From a checkpoint of a small image captioner: trained on made-up road signs on poles.
Rows from block 3 of the image encoder of a small image captioner, named by matrix and row number. Rows with one number within an expert belong to one neuron, the router's apart. Each number is 200 + 20 x the weight over its row's rms, rounded and kept within 0 to 999. All counts start at 0.
Before each expert's rows are labels from the 100 images, of 14976, where the router gives the expert most weight on average: "responds to" is what is common among them; "peak on" is the class under the peak. Only what is clearly more common there than usual is listed. The data: made-up road signs on poles.
# router: slot weights (encoder.blocks.3.mlp.router.weight, 16x192, trained with AdamW), inputs 96-191
# gate: expert gate (encoder.blocks.3.mlp.gate, 8x192x192), inputs 96-191
# up: expert up (encoder.blocks.3.mlp.up, 8x192x192), inputs 96-191
# down: expert down (encoder.blocks.3.mlp.down, 8x192x192, transposed), outputs 96-191

# expert 6
responds to: red face; red rim; purple face
peak on: face; rim
router.12,193,189,221,189,216,224,207,169,201,207,207,190,174,208,217,210,197,202,195,187,190,187,185,199,199,210,226,177,222,207,219,185,193,208,217,230,219,202,238,217,194,228,180,235,234,178,210,184,198,173,185,210,203,218,146,195,196,208,185,158,184,171,157,186,169,181,181,181,204,197,217,208,215,176,196,241,217,179,224,162,187,217,184,192,179,205,178,171,190,180,196,216,218,213,197,209
router.13,182,198,192,207,234,214,198,191,223,226,213,159,213,195,200,201,218,196,194,199,199,188,219,213,192,191,237,160,206,185,218,206,209,190,225,205,215,176,197,238,185,224,220,263,237,186,204,191,174,175,203,194,189,224,151,198,169,215,195,220,170,215,170,184,170,190,186,188,222,225,214,203,205,197,210,212,200,174,191,161,173,186,168,199,173,190,167,194,178,174,178,227,214,213,200,219
gate.0,198,203,187,206,211,187,214,200,209,198,231,191,200,212,236,183,225,226,156,204,191,234,148,206,239,196,237,216,224,182,209,232,237,206,229,215,209,181,178,220,221,204,202,186,240,210,198,201,173,194,212,217,183,200,145,212,181,191,169,197,184,165,208,213,222,221,229,191,195,191,194,224,227,197,196,207,209,193,196,172,204,187,210,184,177,160,204,195,210,215,147,202,255,186,173,181
up.0,189,185,207,191,204,205,214,186,186,208,230,198,202,190,215,213,211,180,211,173,214,130,228,201,205,243,177,179,203,207,218,203,215,217,164,204,223,195,212,158,174,190,199,211,205,192,226,193,198,176,183,187,172,183,204,223,215,163,200,215,205,185,226,244,221,208,184,225,210,196,178,200,190,215,204,205,213,207,222,206,206,166,209,192,232,182,199,231,230,185,219,224,163,196,211,195
down.0,174,233,198,198,173,208,180,204,210,210,165,210,194,186,220,199,188,187,167,159,159,210,201,195,186,169,243,203,180,184,149,194,195,196,184,184,213,189,202,225,205,198,212,182,203,183,213,199,202,234,232,220,212,219,249,198,218,166,172,189,202,230,161,194,157,205,211,224,204,233,199,199,184,152,195,180,217,230,193,206,199,185,193,224,208,232,177,191,204,207,179,214,196,186,178,190
gate.1,218,236,168,217,186,205,174,206,213,174,212,165,168,206,204,224,228,205,172,176,183,208,211,204,184,230,204,174,223,149,248,197,213,214,197,199,212,208,206,221,188,236,191,235,198,203,174,184,190,248,154,195,183,194,177,185,223,198,168,192,164,218,198,196,184,197,187,217,219,201,183,248,210,202,187,220,172,204,228,169,189,204,189,221,220,196,196,190,175,203,193,144,206,198,244,207
up.1,206,214,200,221,210,246,178,203,198,209,209,184,184,183,184,225,186,179,172,192,185,201,206,209,202,235,220,197,212,194,217,198,207,205,204,179,244,179,223,243,215,222,179,220,189,198,194,196,184,244,184,181,190,166,186,166,221,201,190,198,180,237,211,213,192,195,215,228,200,193,180,238,215,212,228,232,166,219,242,183,192,206,187,209,177,173,183,183,200,173,197,170,210,185,211,195
down.1,226,209,174,225,208,230,211,212,195,152,175,195,217,193,215,167,220,187,185,159,200,172,155,166,186,162,205,199,241,206,189,159,174,206,199,199,200,214,179,170,191,187,197,203,214,234,204,250,228,198,181,185,210,192,218,189,210,209,197,191,179,188,175,230,217,199,207,176,199,237,218,197,151,194,213,210,221,163,198,235,181,177,222,181,225,219,193,253,212,193,196,186,201,176,195,175
gate.2,195,212,209,195,187,223,199,192,199,204,181,172,189,179,184,169,206,180,193,220,174,218,181,204,180,197,180,231,206,202,196,184,197,205,182,171,201,226,204,229,198,236,220,176,203,199,189,208,176,186,230,207,169,224,255,201,202,187,171,174,206,156,214,213,204,201,182,207,209,188,214,190,202,208,210,219,253,200,238,212,212,204,181,182,216,205,201,197,230,182,188,188,221,209,179,198
up.2,173,191,193,195,185,199,212,142,186,219,190,227,213,175,232,226,193,198,228,223,242,245,210,224,198,204,213,219,209,178,215,224,219,177,199,142,202,237,205,211,179,170,186,223,195,212,185,170,219,212,204,196,173,209,191,189,199,190,168,184,176,189,203,144,231,213,173,180,206,180,212,196,206,187,188,189,176,211,214,207,218,197,177,162,220,199,220,254,224,188,215,230,167,203,200,174
down.2,202,186,180,228,195,203,213,178,205,187,217,193,194,198,207,223,172,210,223,180,214,188,221,170,197,207,203,168,190,169,199,193,168,204,197,219,227,212,216,141,215,174,229,204,190,162,208,181,160,248,220,195,187,176,196,202,223,189,216,197,216,198,196,199,229,205,193,180,208,198,184,188,176,222,182,186,164,201,190,187,196,223,191,209,138,196,220,197,195,219,232,201,207,167,242,170
gate.3,208,205,203,174,220,215,201,205,220,201,183,204,243,185,157,187,227,172,217,217,180,188,187,188,215,219,193,201,196,232,196,177,160,237,204,184,194,218,232,220,208,178,217,223,177,176,200,226,188,203,172,237,180,180,206,200,202,217,193,180,205,191,192,179,227,212,213,159,216,211,221,197,171,193,185,214,212,202,195,182,193,219,215,211,175,188,214,172,182,178,181,197,205,207,168,145
up.3,167,185,181,229,193,186,225,209,181,141,170,203,194,218,208,210,181,193,190,188,212,238,213,196,226,227,208,210,194,173,173,190,228,199,180,203,193,204,182,181,195,171,195,220,243,213,216,204,206,225,195,178,189,157,186,161,227,178,184,251,183,190,195,179,218,203,192,206,207,181,201,194,188,169,195,199,197,186,175,230,188,163,175,201,191,204,191,233,169,200,201,244,219,184,160,201
down.3,210,213,160,229,248,207,201,185,172,210,188,202,171,211,202,192,180,199,195,214,214,196,198,197,185,208,214,233,208,194,197,169,215,191,209,211,163,184,219,183,190,154,176,205,207,207,205,177,237,208,207,200,161,241,190,210,228,197,209,204,222,199,206,186,164,226,198,199,191,177,188,209,178,224,187,200,192,213,191,181,197,195,214,183,238,181,206,211,183,201,254,233,190,221,238,200
gate.4,183,206,185,174,176,196,182,184,187,197,182,231,224,221,243,212,188,214,204,210,180,179,192,188,197,207,194,208,212,188,194,205,194,186,182,195,187,197,195,248,189,187,182,218,217,198,176,212,212,174,229,168,187,226,175,206,168,222,230,190,162,198,196,195,196,214,217,205,216,213,202,247,200,192,236,209,181,199,199,196,182,221,199,163,207,155,170,170,211,206,227,192,228,175,222,194
up.4,204,163,233,225,225,233,174,190,229,199,234,176,217,215,209,215,226,217,170,184,217,180,205,195,230,183,200,213,197,204,183,199,209,200,223,185,185,228,184,206,208,174,261,201,187,172,172,179,205,196,193,201,200,180,228,182,194,203,186,206,205,207,186,214,157,187,189,223,187,197,180,185,192,184,200,197,219,199,238,212,247,213,221,186,199,180,204,231,215,175,211,219,220,195,217,189
down.4,210,196,187,187,179,205,193,190,187,186,201,196,197,234,223,208,168,171,201,222,181,218,186,170,178,207,197,207,176,229,222,182,195,212,173,206,196,234,213,226,167,212,223,190,178,253,216,207,186,189,165,237,200,227,161,204,177,200,213,189,215,218,208,170,188,214,219,195,177,219,190,167,220,230,204,204,159,161,159,179,193,186,203,256,206,204,204,194,198,198,223,195,177,186,192,225

# expert 0
responds to: orange rim; black face
peak on: rim
router.0,195,217,187,200,215,209,196,190,200,204,194,214,189,218,189,261,212,205,204,224,224,193,193,207,216,223,205,211,200,213,202,206,186,218,223,204,205,200,220,199,222,230,202,191,228,190,255,173,189,199,178,193,188,225,182,210,185,197,147,238,178,157,162,226,214,203,208,167,199,191,195,178,185,167,210,201,210,218,213,186,198,199,200,188,194,223,176,219,214,185,186,210,211,196,173,179
router.1,196,185,216,210,199,213,186,193,170,227,181,226,216,234,216,219,220,235,208,223,193,175,195,227,193,203,211,211,208,210,201,190,156,216,212,213,181,194,206,187,189,217,206,185,235,191,220,193,194,164,205,188,206,203,187,222,197,198,180,219,197,171,169,201,186,226,203,207,197,193,200,195,179,174,199,183,238,205,213,193,204,216,171,169,187,190,192,214,229,179,196,186,204,211,222,201
gate.0,217,232,193,210,151,221,195,202,218,170,214,185,207,178,221,214,192,207,222,196,239,175,175,186,193,179,201,204,176,178,211,204,206,160,233,209,210,193,225,194,196,208,232,174,239,160,203,209,195,169,201,184,193,174,197,181,179,208,215,168,193,153,200,226,163,196,212,215,194,168,197,215,172,215,203,209,220,199,211,212,208,186,208,175,184,169,229,234,191,190,178,194,226,227,190,203
up.0,201,192,218,238,248,188,196,202,209,217,201,203,219,223,198,209,218,199,209,195,215,197,230,226,238,242,194,218,202,204,188,211,207,253,206,193,226,212,214,197,202,204,200,217,202,206,194,203,209,160,205,207,177,208,206,208,209,189,256,196,217,187,187,156,187,204,201,198,168,197,173,197,196,193,186,181,175,223,200,204,211,179,224,155,206,198,199,187,151,195,193,197,211,174,176,180
down.0,198,196,208,214,196,231,182,196,199,188,181,185,210,202,235,182,223,223,151,186,231,198,179,198,230,219,208,207,163,213,200,161,236,196,193,192,210,151,151,180,225,193,178,184,225,211,196,214,221,175,207,212,185,239,204,205,207,211,202,191,198,210,163,252,186,166,202,200,204,180,193,235,179,231,185,232,233,160,191,169,206,172,211,185,180,192,194,200,202,190,192,221,173,221,234,183
gate.1,208,202,177,187,221,203,218,211,202,205,225,172,180,202,208,194,228,188,199,238,253,210,218,192,210,186,195,173,186,197,184,186,205,176,193,226,202,216,186,217,213,245,196,207,190,270,191,194,199,173,203,225,169,227,232,208,226,199,184,243,161,189,193,190,189,173,159,185,176,203,180,178,223,200,180,197,180,201,219,197,191,222,172,187,186,203,214,204,209,194,197,256,200,194,221,190
up.1,212,214,209,205,174,198,218,190,187,201,181,200,227,170,190,204,167,196,192,175,180,189,181,199,190,201,182,230,229,191,211,204,182,204,222,162,194,180,191,192,199,168,206,194,202,133,205,183,216,222,199,187,226,186,182,188,192,210,219,149,223,215,234,216,195,234,216,199,232,206,205,205,185,197,237,208,214,210,191,227,191,168,199,214,213,177,194,223,191,217,217,142,196,194,186,224
down.1,182,154,206,180,166,211,194,190,199,193,166,189,227,208,204,182,202,186,181,248,197,175,199,195,199,198,185,192,166,204,195,210,192,221,222,231,220,175,184,176,240,239,223,203,187,196,205,218,200,175,202,211,198,177,197,232,189,192,196,156,181,214,181,193,187,221,187,199,196,172,188,181,158,190,229,188,205,192,210,206,198,200,173,213,172,218,202,219,196,196,174,183,193,193,230,205
gate.2,217,174,202,208,225,181,194,186,207,227,204,208,191,161,220,189,170,223,208,202,222,212,219,199,188,169,185,217,231,181,212,198,191,246,188,187,218,213,199,209,187,220,224,200,186,190,239,197,192,186,165,195,203,206,178,198,211,226,212,197,233,239,216,208,203,188,231,166,187,202,248,167,173,210,196,204,184,175,156,197,213,155,188,215,197,191,186,207,179,204,222,204,209,172,200,209
up.2,235,190,176,193,199,225,177,213,225,207,179,205,208,216,219,189,196,188,192,190,197,184,198,214,197,188,190,216,203,151,206,224,166,204,199,178,179,206,179,186,217,221,210,136,216,189,165,202,192,190,212,269,209,210,194,192,225,205,168,206,224,195,208,182,234,181,197,172,198,218,183,208,227,194,172,188,209,221,229,186,201,220,195,190,216,198,214,198,230,167,207,194,204,200,162,185
down.2,182,210,202,177,205,177,197,222,186,206,216,202,210,197,183,228,183,222,210,234,199,198,236,190,200,210,215,157,216,121,189,223,182,229,194,181,191,205,218,176,192,247,190,173,238,208,221,205,228,181,218,200,201,200,214,189,170,190,192,176,213,221,245,211,216,186,202,200,230,209,223,194,207,187,218,190,207,190,196,186,197,194,203,205,193,199,189,190,216,174,194,207,168,210,187,193
gate.3,181,189,198,178,242,223,169,183,218,189,186,160,199,198,215,234,185,212,218,203,209,187,229,196,188,217,222,216,190,168,215,177,229,175,216,225,225,176,193,195,191,199,202,196,207,189,208,183,183,179,207,187,215,201,187,222,177,223,216,219,201,195,207,180,193,186,208,150,227,198,162,179,200,205,174,204,199,217,193,182,212,236,182,228,213,184,219,218,180,180,189,200,226,253,154,214
up.3,225,213,216,205,202,212,207,189,189,181,212,213,210,226,192,192,187,193,194,203,210,208,176,202,164,210,212,172,184,207,214,183,189,179,227,207,190,191,216,232,192,196,226,221,168,219,178,225,199,203,161,203,187,198,217,216,195,212,167,221,217,223,170,202,172,183,196,213,215,209,207,216,202,195,192,197,175,162,188,205,242,195,208,178,243,209,165,202,231,218,221,199,185,164,181,192
down.3,191,181,222,180,214,216,177,213,257,230,175,189,160,209,239,197,225,230,192,212,245,169,197,215,163,200,206,217,164,215,198,188,191,195,222,187,217,205,205,228,196,217,236,219,197,204,178,176,182,201,221,206,177,180,153,203,160,194,211,242,232,215,172,189,191,197,205,157,214,224,186,198,199,185,210,178,203,180,178,162,248,221,210,212,195,196,224,206,169,198,222,193,212,196,196,176
gate.4,239,218,245,252,163,177,199,201,227,177,196,213,187,238,206,225,221,191,163,176,206,194,189,169,210,218,207,189,198,197,188,201,158,209,191,197,182,216,214,205,183,181,208,190,205,184,190,233,207,181,200,191,204,186,182,158,176,211,206,186,229,227,169,181,196,188,208,179,231,163,196,216,194,195,201,191,179,218,209,208,166,214,223,199,190,209,196,195,221,201,168,174,191,235,208,173
up.4,224,213,200,171,189,227,212,208,180,179,220,232,224,213,201,201,181,182,194,208,225,193,158,163,201,209,231,208,208,174,217,202,193,200,179,199,209,203,216,213,194,225,245,201,207,191,189,151,209,183,192,208,182,213,206,196,171,194,204,221,210,200,224,182,223,214,176,188,180,135,186,207,220,189,196,232,191,178,203,211,218,235,209,211,203,173,210,208,177,216,225,204,165,203,201,227
down.4,168,179,198,249,182,169,201,168,215,218,198,219,197,194,225,252,220,243,184,209,200,207,211,227,197,193,237,208,191,204,208,208,225,199,188,210,219,206,222,197,180,209,175,213,217,215,231,228,193,192,203,173,163,219,217,200,189,161,201,182,192,187,182,196,188,208,197,189,202,209,183,186,190,189,191,199,225,186,192,194,185,145,174,202,188,177,166,202,200,231,170,184,211,156,200,204

# expert 4
responds to: orange face; pink face
peak on: face
router.8,204,181,200,219,214,195,213,180,205,165,208,179,227,205,189,202,235,237,205,170,197,202,189,199,168,209,189,182,173,193,189,248,206,219,218,182,183,197,217,184,179,201,181,191,201,198,215,181,160,200,197,206,197,218,207,213,192,209,195,203,183,185,209,225,188,211,225,178,234,231,189,212,229,144,188,202,217,212,227,162,161,228,189,170,192,209,158,215,184,157,212,220,198,223,205,172
router.9,227,194,187,230,207,203,178,191,193,210,211,203,210,231,229,219,201,205,185,199,183,192,202,232,221,202,211,220,206,234,171,211,173,242,206,209,202,202,216,181,227,225,193,188,237,183,228,181,175,170,199,222,210,209,180,215,193,205,149,196,190,168,174,211,202,230,224,182,211,202,151,195,196,185,205,210,222,179,198,198,200,211,173,196,183,217,168,211,199,201,209,210,229,222,236,168
gate.0,207,218,166,205,211,240,165,201,184,169,217,210,222,155,200,172,215,217,213,193,229,221,186,199,160,232,217,195,180,212,183,178,159,218,231,211,180,172,206,186,207,190,216,183,200,186,206,208,216,168,197,168,186,222,178,196,232,208,208,176,227,205,189,216,194,205,206,206,226,210,185,201,208,196,171,183,181,231,224,216,207,240,241,212,210,201,241,196,189,194,213,200,176,212,223,172
up.0,208,213,230,213,203,177,187,210,216,211,177,231,149,213,210,218,186,171,193,201,179,223,176,215,224,150,197,197,213,210,216,219,249,178,160,198,211,226,205,205,218,179,203,225,185,230,207,199,185,216,212,241,221,177,220,191,173,215,195,201,197,216,223,180,209,173,189,182,207,194,185,209,204,237,208,198,216,178,202,169,218,196,170,185,183,216,183,191,216,173,185,204,225,193,185,196
down.0,217,172,218,171,183,182,183,183,167,185,191,244,225,206,210,190,210,168,201,215,189,203,211,222,222,210,188,191,221,222,223,193,164,250,223,219,217,209,205,221,219,185,232,211,214,223,202,178,223,192,222,189,196,188,212,192,191,201,206,185,194,224,210,207,185,187,204,162,167,223,222,175,194,216,193,179,214,194,222,202,193,159,195,229,193,154,184,227,244,225,157,194,175,232,196,195
gate.1,249,201,183,191,188,181,205,192,210,163,239,187,199,179,194,196,218,180,181,170,205,188,227,204,198,221,204,195,191,192,187,260,210,172,169,170,163,212,222,222,202,220,233,206,197,221,194,196,221,213,181,189,199,220,202,174,210,192,167,179,224,222,272,172,207,205,159,194,211,205,197,214,207,217,196,193,208,169,203,230,219,202,214,228,241,224,213,203,189,186,209,229,202,203,187,217
up.1,215,188,178,235,203,178,220,199,206,206,153,210,202,212,190,197,189,212,215,222,211,253,224,162,203,178,230,224,203,183,213,150,216,212,228,208,216,193,181,212,220,223,205,226,208,205,236,200,193,196,219,195,152,155,179,246,193,224,209,211,190,172,168,226,202,197,200,182,199,217,194,186,233,163,177,195,220,204,165,201,192,203,202,198,188,175,195,215,190,201,217,211,199,211,155,194
down.1,189,204,197,204,224,205,197,209,219,203,192,176,197,187,211,195,230,187,179,240,207,176,183,214,181,221,194,204,179,231,239,216,213,216,215,183,223,202,203,192,186,237,186,215,209,209,237,172,170,143,235,194,228,154,221,187,190,199,176,202,185,220,233,199,194,217,214,218,211,233,168,182,184,193,224,195,167,194,181,209,232,205,186,210,218,222,184,185,215,234,223,174,185,195,184,236
gate.2,212,232,209,215,176,201,198,197,193,211,182,182,206,212,244,201,148,196,171,193,227,186,239,198,197,195,213,220,177,183,187,185,201,207,231,210,193,181,190,208,210,202,210,179,186,163,202,183,213,204,202,208,187,202,188,220,201,169,205,193,208,195,232,214,197,234,219,223,177,200,187,168,179,212,209,209,234,206,169,235,202,170,200,181,242,214,233,177,157,201,214,236,175,228,205,181
up.2,218,190,207,172,192,191,212,191,198,182,203,195,162,233,164,221,182,174,208,182,226,200,200,202,200,185,223,184,217,193,204,264,202,160,202,236,203,207,206,205,228,178,216,215,243,215,185,175,190,216,194,181,182,174,192,218,208,212,219,196,178,188,185,199,203,219,220,195,200,203,178,210,216,217,176,238,218,206,189,204,212,250,184,213,189,162,195,213,215,213,170,208,235,190,203,215
down.2,233,153,198,232,195,208,161,192,206,197,196,209,228,207,208,200,202,186,180,195,198,201,194,185,210,181,212,196,197,206,165,175,203,243,210,179,182,214,219,205,206,183,205,214,178,194,206,187,209,186,218,180,202,230,205,195,198,193,199,212,207,177,199,195,168,186,226,217,192,170,216,185,181,155,199,198,210,218,204,202,181,188,206,193,206,222,209,207,241,187,205,176,199,247,212,192
gate.3,192,195,191,213,206,201,219,221,159,211,217,181,208,181,203,203,232,189,187,222,220,208,213,198,193,240,166,203,213,192,214,203,174,229,217,203,195,200,202,210,188,182,186,180,193,192,210,237,185,198,190,191,197,225,212,206,208,203,208,199,211,216,180,217,180,206,184,210,222,221,183,228,205,199,213,182,252,191,186,159,194,189,218,199,200,208,165,233,216,220,233,168,187,187,193,194
up.3,180,222,195,189,202,222,163,217,199,179,229,219,207,196,194,196,235,191,237,173,173,203,196,229,194,226,236,202,209,228,220,191,215,204,171,205,189,180,195,204,198,183,203,205,186,217,189,197,205,232,204,178,222,191,190,179,211,217,194,193,204,192,208,164,186,167,211,186,176,188,238,187,185,191,177,194,156,202,200,227,213,173,223,201,192,207,236,193,190,168,192,231,186,200,209,209
down.3,198,193,200,186,197,209,189,177,218,217,201,214,182,178,180,187,204,219,185,207,221,253,181,233,197,229,206,200,216,238,196,202,210,211,185,217,207,199,221,194,204,196,171,188,208,228,237,200,197,194,188,205,204,190,198,165,202,200,188,198,204,202,188,232,168,188,188,204,170,219,212,249,200,212,171,212,200,193,218,160,224,150,230,233,214,198,174,211,214,186,217,175,209,263,208,206
gate.4,205,212,215,200,179,210,212,212,208,193,175,185,186,217,163,187,203,216,226,199,170,206,203,151,223,210,192,184,202,191,187,207,222,212,225,226,211,177,199,207,168,197,197,233,175,185,187,189,196,179,186,194,192,228,189,198,197,212,199,248,220,189,181,234,214,239,221,213,177,170,180,174,178,166,200,194,195,226,203,203,185,207,186,221,194,211,191,223,202,194,199,168,221,186,218,202
up.4,241,177,207,179,213,179,188,202,220,176,196,233,196,192,221,181,201,175,226,214,243,214,204,188,214,199,174,171,187,228,199,178,183,204,207,226,188,187,175,176,183,204,199,221,176,245,196,234,176,185,192,202,224,200,215,168,202,177,228,239,193,176,182,216,173,168,217,226,186,193,190,247,219,190,198,189,218,205,196,204,223,195,210,228,193,227,193,181,187,211,175,217,187,166,226,194
down.4,204,165,185,191,212,221,211,190,187,217,177,186,191,213,172,218,175,200,181,207,177,219,194,229,184,225,171,198,194,183,175,240,188,180,223,217,189,206,230,206,239,193,180,206,213,198,207,226,212,182,216,188,183,184,205,212,216,163,209,217,174,183,240,169,179,192,198,195,221,174,195,192,222,247,184,206,202,189,200,212,186,184,161,203,232,228,176,198,184,241,196,212,208,178,223,169

# expert 5
responds to: blue face; white rim
peak on: face
router.10,205,213,184,211,227,221,185,217,244,184,231,204,230,194,183,232,238,224,204,175,212,200,191,200,210,206,240,158,195,209,180,215,229,193,213,174,177,165,212,221,215,259,198,205,211,214,246,160,198,180,203,188,170,226,206,227,165,195,190,219,171,162,165,187,196,195,211,201,201,226,212,149,230,206,166,176,201,197,199,190,191,186,203,203,186,159,218,194,198,198,210,242,200,200,192,180
router.11,213,196,200,224,202,210,197,192,204,221,226,192,166,215,210,251,230,216,213,194,189,193,191,249,191,196,232,178,222,225,225,191,192,226,212,195,205,186,208,221,201,211,217,186,210,199,224,163,190,180,167,206,218,242,154,182,181,188,172,229,162,179,154,218,215,190,202,180,198,224,198,192,206,200,202,211,184,220,212,194,204,218,234,189,192,214,190,218,206,181,214,222,187,231,177,169
gate.0,188,217,227,191,226,211,239,167,165,207,235,208,220,218,206,192,206,187,176,200,194,154,200,194,223,189,199,196,185,209,208,198,220,186,227,193,203,175,168,175,188,187,183,202,182,203,193,202,195,214,183,215,230,202,180,212,190,218,197,225,172,166,199,255,204,223,184,213,212,204,185,203,182,251,191,225,201,194,187,179,210,210,213,193,208,179,209,199,200,198,178,217,176,244,174,201
up.0,213,204,213,191,166,185,178,230,247,217,164,180,184,180,218,212,187,200,232,212,200,213,192,193,188,209,194,212,196,202,206,202,193,221,179,217,220,224,247,206,197,195,169,198,200,192,207,205,203,196,229,205,173,198,202,182,212,173,200,209,235,214,217,171,208,176,205,207,194,205,192,180,224,145,250,191,211,231,208,217,180,210,217,196,199,206,210,184,167,189,206,187,207,161,219,219
down.0,196,220,204,188,200,224,190,209,222,221,201,200,200,209,189,214,183,162,183,179,212,190,206,179,217,166,217,177,216,203,218,198,226,177,172,208,180,207,211,221,190,208,199,222,216,158,211,236,212,216,204,227,203,195,197,210,198,173,168,222,209,219,145,181,181,217,173,248,158,161,173,199,230,173,159,212,238,204,200,220,208,164,173,201,210,215,172,198,183,225,200,203,222,188,184,207
gate.1,212,232,204,185,186,202,215,176,201,228,202,202,224,212,200,180,202,196,211,204,177,204,211,187,182,183,194,251,206,177,189,244,210,215,180,185,198,198,188,220,179,225,209,177,202,220,234,168,232,206,201,212,158,191,191,204,215,162,199,181,186,198,202,195,192,180,228,187,162,204,187,205,220,201,205,231,206,191,174,239,200,247,252,220,180,227,198,203,214,237,181,227,198,180,209,186
up.1,237,187,210,197,154,200,217,218,202,242,206,172,212,211,233,180,216,186,202,215,179,191,206,223,206,213,192,199,175,219,197,191,184,225,208,197,189,209,169,227,203,230,215,198,217,215,215,178,162,185,186,217,220,175,209,274,195,212,226,187,212,209,214,224,198,181,188,217,205,229,217,184,198,177,202,162,207,206,183,220,199,205,187,178,215,222,169,182,167,208,234,176,210,214,219,161
down.1,184,198,194,237,193,191,198,188,192,197,187,234,181,170,183,225,182,188,182,232,180,189,203,202,230,181,211,219,189,207,264,213,202,221,222,219,203,205,184,185,167,216,199,206,192,183,215,232,199,209,176,207,162,224,236,213,181,195,209,181,204,199,194,214,198,192,188,169,200,203,228,184,221,171,227,169,202,233,180,228,214,198,202,192,191,235,197,182,184,195,167,159,205,187,227,196
gate.2,214,195,202,209,201,193,181,187,194,206,194,197,147,225,212,156,196,221,210,186,214,203,208,154,227,230,188,250,192,218,189,209,203,219,217,210,214,180,182,215,195,169,186,193,238,204,198,169,188,192,204,203,220,245,211,170,216,192,216,230,199,204,182,220,138,208,181,226,172,207,235,194,188,221,214,173,186,172,189,184,181,178,234,172,184,200,211,201,200,193,206,199,188,209,213,199
up.2,194,223,206,211,219,178,200,209,219,213,190,189,261,164,206,217,227,171,193,215,181,215,188,223,198,170,210,199,221,174,222,222,215,178,197,194,180,188,199,190,210,218,226,208,183,188,185,219,185,200,218,208,209,200,164,208,209,186,227,191,225,176,224,179,208,193,202,216,201,170,180,181,191,165,189,163,194,211,207,202,173,226,194,259,209,231,202,163,202,205,181,200,195,194,197,218
down.2,210,204,171,181,212,192,178,184,168,177,232,172,184,227,217,166,176,185,203,199,225,236,167,139,186,236,174,202,202,210,203,220,201,209,179,201,203,175,189,201,210,229,180,198,203,169,217,166,169,190,196,206,247,224,210,173,196,174,201,180,211,224,198,208,168,219,181,207,204,220,225,201,176,191,209,161,186,226,208,216,195,212,213,189,191,189,206,187,188,187,233,183,224,199,195,207
gate.3,186,213,203,168,192,209,200,237,196,188,206,200,208,199,212,206,206,211,203,182,205,236,219,224,189,196,216,212,184,185,217,211,216,209,209,216,156,179,180,224,185,199,184,201,164,178,181,190,179,236,198,239,226,197,223,217,200,203,226,188,180,203,242,168,228,187,212,199,213,167,191,202,188,193,192,180,223,201,200,222,206,237,263,213,195,203,258,212,210,171,190,206,183,183,173,189
up.3,214,206,174,193,199,181,189,216,188,206,189,219,239,187,168,196,222,201,210,197,204,207,248,222,180,209,207,188,204,201,200,192,176,150,242,238,195,212,207,216,209,184,216,181,224,245,204,176,163,226,184,238,182,198,196,204,160,200,182,181,207,169,189,194,191,195,223,205,201,226,173,192,218,201,231,175,184,183,183,205,175,209,201,175,241,205,185,207,176,187,164,210,221,247,198,202
down.3,207,212,200,218,227,184,180,202,209,215,207,184,162,211,205,181,207,160,187,204,202,204,195,205,201,196,185,214,211,184,222,199,210,201,218,178,223,190,171,156,200,194,200,177,187,193,213,174,185,168,193,204,207,186,175,207,168,230,168,209,209,217,213,187,167,194,211,193,199,184,229,200,217,200,170,185,229,173,216,192,186,186,176,211,222,163,189,208,194,240,210,149,237,216,202,161
gate.4,214,238,190,207,192,190,166,188,191,239,201,197,192,193,224,190,184,172,192,166,225,187,209,155,228,210,215,215,227,190,184,195,266,158,220,209,209,204,196,207,220,214,191,229,210,199,226,240,205,206,200,192,216,182,223,207,183,191,207,212,184,195,191,179,199,201,216,165,190,206,205,216,215,186,257,181,196,187,200,185,197,222,212,198,167,223,239,192,192,176,173,190,241,184,170,185
up.4,156,166,185,176,201,208,201,205,215,176,198,215,222,205,141,180,209,225,181,220,193,197,243,240,182,212,179,191,164,208,236,205,166,223,191,159,180,210,187,181,156,220,191,167,205,222,173,188,183,183,196,172,197,199,201,222,240,204,195,195,216,207,226,209,200,207,177,215,207,222,187,191,216,184,165,230,198,241,202,203,217,182,217,183,227,191,153,219,173,222,201,200,203,229,240,174
down.4,199,214,237,177,212,193,195,147,189,221,207,212,176,211,187,212,182,210,190,189,204,189,231,209,204,144,188,168,220,206,212,178,184,172,197,198,234,190,194,212,241,167,191,211,190,210,175,214,209,204,213,188,179,193,178,206,184,210,226,171,209,198,176,213,172,171,201,213,193,204,204,181,188,194,228,215,167,201,194,228,200,211,201,229,168,189,185,182,235,171,217,204,220,202,205,194